config = dict(
    model='image classifier',
    train_examples=97500,
    image_size=24,
    rotation_deg=10,
    num_classes=12,
    parallel_block=False,
    inner_norm=False,
    num_experts=64,
    moe_every=2,
    expert_mlp_ratio=0.25,
    experts_per_token=1,
    optimizer='muon',
    adamw_lr_other_params=0.0025,
    ema_decay=0.995,
    weight_decay=0.005,
)
Rows from expert 53 of block 3, named by matrix and row number. Rows with one number belong to one neuron. Each number is 500 + 25 x the weight over its row's rms, rounded and kept within 0 to 999. All counts start at 0. Numbers have three digits each. After the name is the row's rms in percent of the matrix's.
# up: expert up (model.blocks.3.mlp.up, 64x32x128), inputs 0-42
# down: expert down (model.blocks.3.mlp.down, 64x128x32, transposed), outputs 0-42
up.0 113:514518520516527508526488503460484515437514493515493493503486481493454512422509500496471488518513459525543485475521429470490504493
up.1 092:483496474505497500489526507478492460531517523461484503481489516472543514464475536484531496498513534466521490514491516482513506454
up.2 087:553512491468494474498510453533487478491566512521497493407522537504495476461479517525531492518504446506497540509482521506507449521
up.3 097:477510513518508521530499487494490408489498515540537478503505484470507544506470483534474498421484520527518452524497523480482485511
up.4 098:483460506517496488516503468472506503517499506537488503509509488504473523469501531469496517464485491508487522516483564496487507528
up.5 105:468513463513540486506522499500456525497518485534494479513519497514498470484513477547494519484527545480523502475505515521532463502
up.6 107:493475503501451501521466517515535554496519496487492523488494479473484504422474537498492516497523480502487523476493512480526512482
up.7 100:515498528515463510507503518503497474504535490519422480530524506535506518474504502499497479442495456517530535471486487496503482477
up.8 106:500516505520467509510497433482501478493508506540533500476508459520495516454478478466488490458509510522518509501500515507538481525
up.9 084:528486509516526525515514459502485530503524515536491488519496499511494500469496459565540439485520461486529487498485512476469456492
up.10 109:524521553517504508461506485508489513520432490479494522487488460486489505514494463519520509447509545521441461545491495492501513495
up.11 104:509469527485516516507500497525524460467544511537546512467533501474465495450502491482509488474522466471552490511514532489509503476
up.12 099:538527520533488511547483511534550468493490520468533486495498530495512478450495502458529496504509529483494510544446478485457496487
up.13 091:472477531538508484474500493531525431466479489473450478524502503485515479483481479514521486483514508527505511479563520501512487481
up.14 084:508528500519484529520514490533500454497519504506465459453491490512468467551473507513494511471536503512491465452475495492530462532
up.15 090:476503483479517463490523498491513502498470498555495507518495520483473483472490479510493447497492453475511485525515510504448479476
up.16 106:483462520505506502518494510501470519492485484505513502523564481491468500491478520498523504483487496462501504472502516498524510496
up.17 080:476480537502516507477503489537527497537472512470463505486472489496470508474518534502526464455491515479485446526517536492473488534
up.18 102:488518534471495469498499546494504487442553481505493508500531532463488476443496467496541549495492480521529508492500499504426510528
up.19 077:517504540486513479459478491503521463508488517504473513439516466510555503540478515502481504448506519528499458443524502502506475517
up.20 104:485470486508499503505497518503494545496505494469508489462499493509531527501539438532514542453479542500486473479473531478499459471
up.21 104:485468433502512516497526468493468566523480496465484511501522481520476510525504462531515536464476458530484490479460489498537481473
up.22 111:483464495533510570488501471463488453512505515516421518564458497489467485559474509488510466483508494456507523513482541498465506526
up.23 076:499431543470542513495498470498503444467520493515561532529518481487466508486488492496492509509471444506491521530538537494510527489
up.24 119:482500500449457503483483468517520502511523499468521529525484490497495482492514445460458516505459505514510510491499483495450502460
up.25 085:554499517488490480533493553497512522532456497482497508518525481478528533477483502520480497465555502506488496484493505483437478490
up.26 112:523493499533517497549505483464556555524449510525442530522497481489513525482511488469482501571533482497476521504481497521472481501
up.27 102:512449510532474531523485480463499416486549495532504498477494492502464530537489521528445492481486517500511513481514476496529490472
up.28 115:496522524506522559521492518455445526468476508467472485489504485509507499515480503486497492537507520510494477497521527477539510538
up.29 117:520517495522498517521480471499501473509517512549509507458482494520514482531490532481454533497498533524547523516465519502491515498
up.30 099:507485514535481466506495537536547500501496501488501496509475506499484499510517519516506505482439560470473504494529534482455513493
up.31 106:554499506519495484525500484511540520477449503512506500513510511484544501489501475471504511534492469469476503499496469516535477553
down.0 095:481477520552540499517503507517495484533459503542483533491547505486492527511538510461526483548491505479480512507529503510455459528
down.1 094:504466518491505490539536485511481499496521536514486491483537511500454498520486492427528438477446566526500463481498502509479533496
down.2 094:512487516483508546502489505500488495476491469485509524515504458491478504456549462564508495473497492502491462501497511483526461545
down.3 102:510525494503573486501490536503516509497495498481470445507435524499539496475533507541537482508557493504485521493507504489462506482
down.4 093:526488525519498486516495521535531476488532531519479496475488526443504482545476514500499503521506495520546500507499518504496487562
down.5 111:463504548522493524497495489502494496497516510511511479546526532519463498503513525458516514494440519495552536486497536483477505553
down.6 101:485483506515487478530531476492484495465501502488522486534518501494521493480511480492549453467496496505518485492494494491482517506
down.7 097:501479512499505496512507496507520470492499522522462518475499514460523514519419515502516503542455475484495538497532480482504519484
down.8 103:498476526467458504486487541436532515500521520467504501514512520498507490514528494489496479503506529493506521497493490511515535476
down.9 086:515474534489472532475486501493498488506467484521511503542436487510496498558474558446469510547489496495498516514479522480444509514
down.10 103:514478524478470477441531497537504503538459508436479505518535513458511515519515506475544476497481511494506510515510510471474507494
down.11 100:502497529527560490520480514537501509469503516532497480460533506484489491498541520498495495504519464512466509532504486515484469543
down.12 092:537539479456541476468496495508499489495496529508567507463482468528493492514521499494508525501554512501548500501479479481513499469
down.13 098:506498480503477544451522463516481487533550495522474479497510527527544468486492481496463512476530470497545494519500546477476484523
down.14 086:511501512496443461491526520451514512515550510510517494540498515514541502477483491515545511469451506496508520450501527512489533489
down.15 108:505516507568492536500488464522492497505468502454485479522445509535542510492554512491476512475518511519446484471488515503502454530
down.16 111:512513490522524546524490505469511493483456496490481516491509508531567518551535451482543481548495532516495478469518471471495497474
down.17 087:502520496524473518491521498524470512470475509489538503499485524535487496511553550497515475486525546521502464501481475487479476468
down.18 099:517502487464526503481525509469459495499489495478537511487492491504443486481515475505463471498520469510511471482474509488507456545
down.19 093:509538508538498508507478490491497500499501480527502507537505529509546500549506468476464488493479553503497477519489504461479520431
down.20 097:506482502507543532504482508539472476502532512489480501549479543518510488539501513505498497546466503480486534481511491510497533529
down.21 095:497478504535520529528503466557523465484506458495506496533495507495506487522485505447485453557445492488472514475525532541508499490
down.22 109:461523469468507515505506470537498513506489480521432487529490492529511510509479446566538444442497513508518489488485492533477492497
down.23 091:511460480516442483508512479502498496488481468519498482541503502503500505521528476540513469493493519500543498500525495505549505456
down.24 115:531482500492499464499490495478512529511507483491447543485512502486436471411500465530500504493519460481481526525485485511493505482
down.25 085:491527509524469494492492452535505472514480486515546514456464499515554483517444495462494512555495515491471501472463521520488487514
down.26 113:490527489491483468529486485543498491487480520539430486457463486489491502558544499537534484551528509519475495470503495495458477473
down.27 104:480549493529509513512489481477483495538499496496440514523483450516492494543490506512457465494491502480483483554519490491524499519
down.28 113:458481494518525514502539512522511514495505497513547448527494521520461520491507515476533526445466536519569480501530469473486516469
down.29 109:477470502527494489478497528480499498503480521481504508476496528475470497520506571489469545474487529475500517504501503499512509511
down.30 097:519501501484540512480506487510518506489510506493515527478494496471492510489483456499462485544495460495482527512503511491445488526
down.31 108:522542476439526471511472526505499508523524542535488486434490485500526476538500522475491491508517530509515489500479501509477509482